{
  "arch": "mobilenet_v2",
  "input": "log_mel",
  "num_classes": 10,
  "stem": "single",
  "expansion": 4,
  "learning_rate": 0.039,
  "momentum": 0.95,
  "adaptive_grad_clip": 0.02,
  "batch_size": 128,
  "weight_decay": 0.04
}
Rows from block 4, named by matrix and row number. Each number is 128 + 24 x the weight over its row's rms, rounded and kept within 0 to 255. All counts start at 0. Numbers have three digits each. After the name is the row's rms in percent of the matrix's.
# convs2: project pointwise conv (model.blocks.4.convs.2.weight, 192x768x1), inputs 616-692
convs2.67 104:107129141121136119124125123088129156106173146152161111166118129115127129127141151075079132127100140160110141140143122107118166105136094165143135163102150116142131125176124139130131142146139169112123145122136108141102121128130140177
convs2.68 101:120143115157141126114160085170128129152121103144101136137175122105137119096123145123128142151165114134129123119144112116158128148101130111159142101134174112135115122154135119139109105156150138140108152128114113142116118140119145147
convs2.69 098:100142137150155097105094095097123092122144108123092100091177123126125098108159139112147180110095140133124168109099103140137108152143143104121123121109174149114119124141116121140089135131125149113086131069098110139121128124113115131
convs2.70 097:088151173127128127153155115126113122121142103091111147165137121119165133125178111109139115149139104133191130123135149109122124131110160129124146131117187165082106126137103112159140129121116151140156162098124153141110137074121142140
convs2.71 101:098118090154129166132087161127148089118098110114083117089116124134144133145074127140097086116131143113115098152116144129098164132114157168143111049102114123117107074146119130134119129171132114140106138161099146150143130124136166092
convs2.72 101:096122119104111125141118103102124141149128117123108152096147130134098079120065148118110140095137156093145106155098128141139126089086128111119101111119138108146124155139112134156123130106093143156136131100127136124110102165102090094
convs2.73 106:126185173144124135152146167138169135165093115112150101146128144091152101095136150112145087126079126147104094088121139151115092140154142091121142160133131094115157095162116087152092112154171128128119130150120097148096157115134117151
convs2.74 105:175092092118121126171116120145133120127130119144135165103169131124093086174136134174126167121081115137174128153155100130082120174100145116170154125125145153146143089138115136151125116116074116111143144124082134109112133152122132137
convs2.75 104:135143103111117149167159115152122100073105124153133089142130139131104122150177117106116156148116151132119172118164133149163164153124128108107145107129101144141139090112133124099137154125139131126133117111114117095135131100128081155
convs2.76 104:141112117095083160185171112059122071165145135132107175116137093134173142160130112133124128106127102121111144126123117138124148157127142150109105074139147109110164150122117122130085154124099174145130094116107151105111162122158127152
convs2.77 100:125112117104167150096103121099098105097140149114123148176123155080120129136099104164142115136133101136120149154146112125110107139081110132137084150094096138130154121140096132152119127159132151121104164084136113143089123180155130107
convs2.78 100:123128126164146103130124128169143120118124151130117165161119154143145149137149147105124168156112118131108174101110122136155129126151097143116112134174136117105123112117101137117109142122112131141140114121124122145144116124144128115
convs2.79 103:169176161084098156144174137173147115117135120150104136079134121186124151151152146114116123134119116094147156138132122100140108131157132128115165148137185102115124162134117121157135125099171120140108138164126129118148078161106122118
convs2.80 100:086109136143101129084134108085092148133191113117097145110155158157100083173117153130128091093096147125106081091111123155126108128126069175144169169101140121137106142130119140136123096145141189147147124135121120117153136108137139131
convs2.81 097:151131140137164129137117136206156149115136134167165152118133096120123132119114128104172105138141112112085143085113092178133168126117075109152155116085141146128127130119105123132169095149204079088144111129069131133143106115141114127
convs2.82 097:111121144158134138152104092121134095167142137120121131122156163140126107111142150141116105129171141139130116133146135139125127125130107141146122174115142116158136140150104127135119149110137145128148114161149112138138108138102130072
convs2.83 100:133109123138148133135138110125094084145156135097150097146126153091136150077124155158147104140090117113140134089132135155143136148152107150118135160119131157154108128123138134084138162122121104128121103173139126107108143124133122118
convs2.84 103:131173104103113092091150122125107111131152127121156101160120130145136134073130127174104119093088166119105160131157141130130108121112137109127100076154129158110132150139158115184131116144098162163180123142107126088142162101116110091
convs2.85 097:113149135154141153111134127118137089140117153090118117155154108158136107100153107099151120132153128151122154126151090134086142150118152138132097164108099119093143146097104109102150151135111121137145156131155107161127130177146158137
convs2.86 105:125164086109111134164129111119120108128141132120135171114111108136121173155162116122115112128153140099100125160120104129139124110104112110122150117152138099118147128175140108134088137111095097114092120116107115107137071169135187084
convs2.87 097:123166108146110141165130130141119131136131140116097112118120100128114166107060099127143133139119092145139132135128154140130113119145120075125108097133136126147122136112120137099126148176106143144083106086166106097116168124153111163
convs2.88 101:175151117144148111132168117173152142112126135121167130137117105162135140111218132123148127124092132134146117094150128161128131122118187130146132129135078124138109101123108145105108109155094106116155120125126131121135120137103139157
convs2.89 101:116164126185158124139146165112177141139081143098099118128124116135142126145117133131103150154139173132120143119146160147120138100108106135096142140116077148113117114157145127171139114132165087129116090120147154127138104160137131149
convs2.90 102:144103156143118162107112102096132132134173110108089128116100175160125104109182113155078122171123149122144116119145147117114092171159117070121129161086131129145116096150100145158128189138143103113139137140151105126140108136112069095
convs2.91 095:114128129115135114156140156079107125150125149119140142123134109171145154169136118125093118101135118105121118093163133147141147128152146119123123135094120115171121112118142154162110118163106101109125131116136137163121138131153129098
convs2.92 099:153153112130114146084096188094077125126127088135122140133135091157131145170137163150145125142151158129136161146129099076140122127105140128130146089145139154154143154147135193131151097139126160128109083127154133129116114147115114111
convs2.93 097:129161107112130160128156118131149114131156141103142161155108136140120120179121139156140158106128135133136119121096140131107093145089150134143133125133096158134113105150116116150132175170124150087164181099182164136154083145157175105
convs2.94 103:156128159104156132116153102136123166134155123145105141139107103113179122129164138138122196139145055122095124116112112136099126102122117142141122110095129148128127135107128120149106155145095163101154146136154123149135106145144131145
convs2.95 101:120130161105139122155087186088160141143131172156153126171078117092115076111111110091130147121099116104116151106080191129118114110084121146114068125108133142124136142062108116116114151174104110120122149128103106073119166127139149128
convs2.96 102:125203195145134143121094190142139102108127149111088122126120123162144144133159154112143126125092150137131145124159137131072127158149122151111087115109117137115113145110083100135133142182127115098133160124167126157110151139137126126
convs2.97 093:129155135155158079109129139175157113124132105153177115098127150134132160130066112156143141161116119168128149180121078098163118139124096130115157084138132132138122125105111116085139158131109110105104151108125109121149134104161170141
convs2.98 098:131107140196111134103139129114144131134125126120147112104132119114086148082075113102140101170126153146124137139110113123106147136103119128150138076121155111107131120151151174077086110101149155120127144106102126157142124124154131116
convs2.99 097:118152115111128122115148120101122134105154116110144098165154133108129144137161104152085103121185128157168121088144114124111092136158116136113134103137121119111121120142121111157118178130132092147082098072129141091161134148088116098
convs2.100 098:167120128124147142157146115136123109126106126108108153125122134098102102101148142127102109142163172109131134150150161116176122139105106138107091132164158110123151135203131131146116126129148130112110135129084131096116125090140090154
convs2.101 098:153136156153151146191154148155128148133130099134097149115137159113108135177138124134137126102174152104128158141101147119115140122151134141161153164134092125166128125087145128108112169127117072105143170162107162155133103125108154124
convs2.102 104:139127183098155175141156103105120129091104158148113148128144109109182110126134102098107097126106088156129143135109117098139157133156174129111179130136101126138153135146138093164119128104151153145125091102156109116143147154134156127
convs2.103 100:184146099140092128078098131120100169136161148112121169124122153148114168128163131152122146158127158116132126120115152146112090167152124120145143177139138145116145109097116125117144146136143136152153163113125127140142113182127135130
convs2.104 100:139117174128110122136115111129130127128143108119175174084128125124110100152168163138126116177127118132118150155143137151069086141130102130071109129137160097130129155138138089179083102126135129156116130111132148116138156144142138166
convs2.105 094:096102107158121122131169127113146152135192108127119123133185104127142114081178162126150142136152127138181168146161149137106114128142098121135092167160111123121126143138142144127129102113089137101157123138109126109117129157154141131
convs2.106 101:204150094130151125167092134135107099164133126167058147169127101123126150112133128134148125098164138159155114125154131113164137126131099145074113154112139099146085104175086134148137125103121135138114114167128137110145133091099147108
convs2.107 096:173121120138155142152121127157143150095143119105123108139117124169163157106096106123124079115129136144123100149105096118071163123145127148115130125111148092135124103122140121136134111143131091123114157122054111095124096161110098083
convs2.108 104:153165104121093115133147145111119133143125149130126157133110136131089120154141166097098105095169151124192123135161107147099119161131135150161151187105114135163137116115137128070102131128154151153115107066115143119125146134125108106
convs2.109 096:106101159148102157135106135151134107101105105152127127109156130107128163104163135100182132121129093106123101129109103133120120108145113152127132141110136164183101128099160125128148126083160111120171108134136096143176102127147124166
convs2.110 102:120113124074153148186144092125125091129099142122170131126142105143107096127068136098137118118127133101157135127139160118110149139143131159115152101141086145137157125105166138132119132110122115136137159154124165148125117169128129129
convs2.111 101:149104154131134133169123124107130142175145172181148147130144164160147141090144129114097135153123149086175144137132127149142113155153194143155111107110176154135159097123168153138119116123135136137114140097130117119118101121109113088
convs2.112 101:158125075083114108151133128135106137133141136115136153122162141138083136135134135145077139112159110136120158088160129134108129156074110112103065097144102103129117092088169191108124141162120108125139143130170155160138103134103070127
convs2.113 100:126111106143101128137135118075140158127112125122110143160152090150144137141110072128128119137132149139107134106158170127107125134131128153160128137098139086117094110124092089115118139126155113106115132140114120158143113107128124098
convs2.114 101:150097094123097145149125154116130124126152150141106127129121121108140130060117119137100132110177130120139107129092132127152149126150130151127149120129111171114117152105111144159139132120141142125126126125107132113151158087135086111
convs2.115 104:141134184148083116121122109108136105134155128120171124164139123108142141145122122120112121150135123129143144116178128142157104129101072146151119130175130120116142128096175088092148109093130079164098122129112128130130124130124092125
convs2.116 101:173111070141118110135075097152097079146135126118138108134114110125103137163132163157140161144086110161100084179151152148165116114144116195113132153054155089115128135124086106139109124115126175127151140131127148112128117111124153136
convs2.117 103:109162155145109170064148138142133081135122122136097109091116147115134137156105100161134125122162138125156162149144141126125142173148110166129137154168150141145143146128172144128168108126127113104149103137097117104171091123183139107
convs2.118 105:144113128143109103161179127149146141146102100084112105137121159113124137103143131117107108151149154119115087162130093140124100114139113102126127125170159107142139139113112127139136088145121116125147159141126143102164134159192113111
convs2.119 099:131113049120149123155146140126176178133130158128164117118110149111111159100117125143116107152143175156084115152127151099175164143144175135116176113132157123100135169134130133140100080123125173133142142105108054144120130128111108127
convs2.120 105:110143151138122119140119135131134111089137087149135136107095095126099139133030153141139169113074081139143124136122112130171095143077128190132139117138167098117111119116149125121129132128117138127148132130106131129107135113122120142
convs2.121 103:121125146155156163175102138178134118144072113131143136143156158116125152154100114126107089142102115142107133094114081140150140099153134132111137126160129142117103125127150132143100089148144119132113129112131135114143143159063133136
convs2.122 101:118110091152095120142158141164130116116142147076142175139156122149152132145135101107141165121134149049136105141147147116143128143153162134137122143129143158116146131143087154130112128131086138147135156134099152175089157066135161162
convs2.123 099:132126077147142162139057140153182129128156152107121131132130122132120079098146137133087142126130103133156135076108129109109121149115141175112141146127066127128140105120154090083130115130133141109154134091126119117167140094172166100
convs2.124 097:105128169137123109145119105074135121144121096109147159132094140155176084142132148122114114129119150119174110127182135112145144136153142116127150154101120159128142124093114118121116169155141143144121133133105112132148125107171126125
convs2.125 097:116102074094090122113105152099083088110150134140113123134114139106117190107093111109113132138088167126132148110093158110127102146104091117150121140132128141125090164114124129072123160113101116121105137110115143147127160104101109145
convs2.126 100:143111080106081154156146106123133145133128117108125139131157138086129122121128120133119121126138105129116142137128121096128069122101116127128136116151133141098088113121106169099122143181127137119101114154115128133133105115153112152
convs2.127 099:073121082119154154116146169165130136101156129097164120137114092144111149082121126143135072157167079131159151102106125112164094115137112140169122123095110144128154120135150110157141150121169089128131134110110147157183108142131071112
convs2.128 093:089112134123149137122148106114157138160097143134139125156149148106130116116106111148112091086127092148129143096116093100136120126163102115120139145111155137111086114113167121109135141117122152147154127102152127079157127104177144157
convs2.129 099:114115132108100133180092121097140120109158146142151073120141149100147111181134098137121130151115114103162140138135155125098153112132153113162128147096118136111134135125110118155128140122132120132136146159159138069164143108110117121
convs2.130 102:140121171112146150123095151127061148127108116163092129134073133133110101084116131119113123153106160115110137070111135159097129134149115121138117122171159156111145126120170112141121145115120109163118140131152081134111116088155101129
convs2.131 097:130150187082143132156134114127156133132132129132106121130124116134148122108074105123157135139126127140121151106148116132111132149111142149146095123123109105102146153183139141163122161124134156128107125131141110162134132150150115155
convs2.132 097:070126153164096139102104145104138103104140119138151095129121112129112130136128143136171102083098086140115115111118167115116145104147100139128150157129092129135139145090087121100181136142107145107079107136123132148102115157110085147
convs2.133 100:130125116176140108194124084114157092149132145141118112096138088138141132125134092131099127138126147162125175146154171122130136160110134132156079168163067116127165121111155119129163121148159128147093121087137147129145101131154112138
convs2.134 099:115105178136165091112126118119171162125100112112097146122158121126144096102089142119120113152121124114163146115128117112126137098140121171111115101102109121132160152094106119120103132120129128125126128168119110150131128112118120168
convs2.135 096:136143103096162089086127183111096114104113151111148126152112165161144128121129136140139117116109152193134121118155104160167125145126108140137159162098180115114131133126117108122154150111143155093136139133150127072104156168088153111
convs2.136 103:141127138127136124094135123109149158134130142159148127181120103099103134137128144130139134124135123108119119130118070123115127145105139150143169199139086124152148142160108176133116106137138091137171134127119178109084116169143168145
convs2.137 099:105153100122075099123136140153136124173153147129132198121135155150118137107114108144143157144155100144141120136132155096105141126126115122139109113142078136119108116133121122097134118142119124148111099184168130134106120074109116119
convs2.138 101:092133066136100133186117159152147109107102114081144146129128127068126137137121144157097147106141121132090111134153127139122125121110088130153142117106120120178143124159097118144122113088163104158173161165113106147111139110140137107
convs2.139 103:108110119082139112132110109120116115155149163157148135114111147087138203128129150075140097148161150107085116116130111151143150130094097133111132146140168104111165161124158147102105107111142113133153120174195114137094092159148134126
convs2.140 099:140125085095101106167098120104121111095105141125165149090106094117121108139098141133127124136124141138147159104112088147143124146156126149112127109136107142106149151105104128130136163100143109154140092104118155103136125170179120130
convs2.141 102:117153062118121116119156093132129148123094151104122132091111125152150125117129125107143177132129116113107131141110139114091176123124098163110100119090096185093128100122059170121112093163093109167142147093130135109166105142092131190
convs2.142 101:150109138132099143132137124099136128161138148142130105112125090133116128129135142141148130138105169181126145114134135101133149143099126116143186152117138140123171128134140099104106146159153147120127138092117133133113152118141100083
convs2.143 103:132138138128181139132104130120124121135110137114108107114131109183181153140108090150106136135099150102124102133126139192146087160123083087122124129158156130121143130134094124124146109131139099116078171137121122089137118130154125161
convs2.144 100:147144082077095141082120142128135136146099161136146165147112106155125145132108117117163143145122167134085134136113122137114117142153116115112166109157103131101163090097103117133131150115105144132114139128091156111154150125102157100
convs2.145 097:181105142132097121097105106108127136099113158163104133109123081149064170104144147115160167133121132128094150125099147120132159120128121083128136107118076137136079180108119154151155126103115109094125146151109109109090117115151142114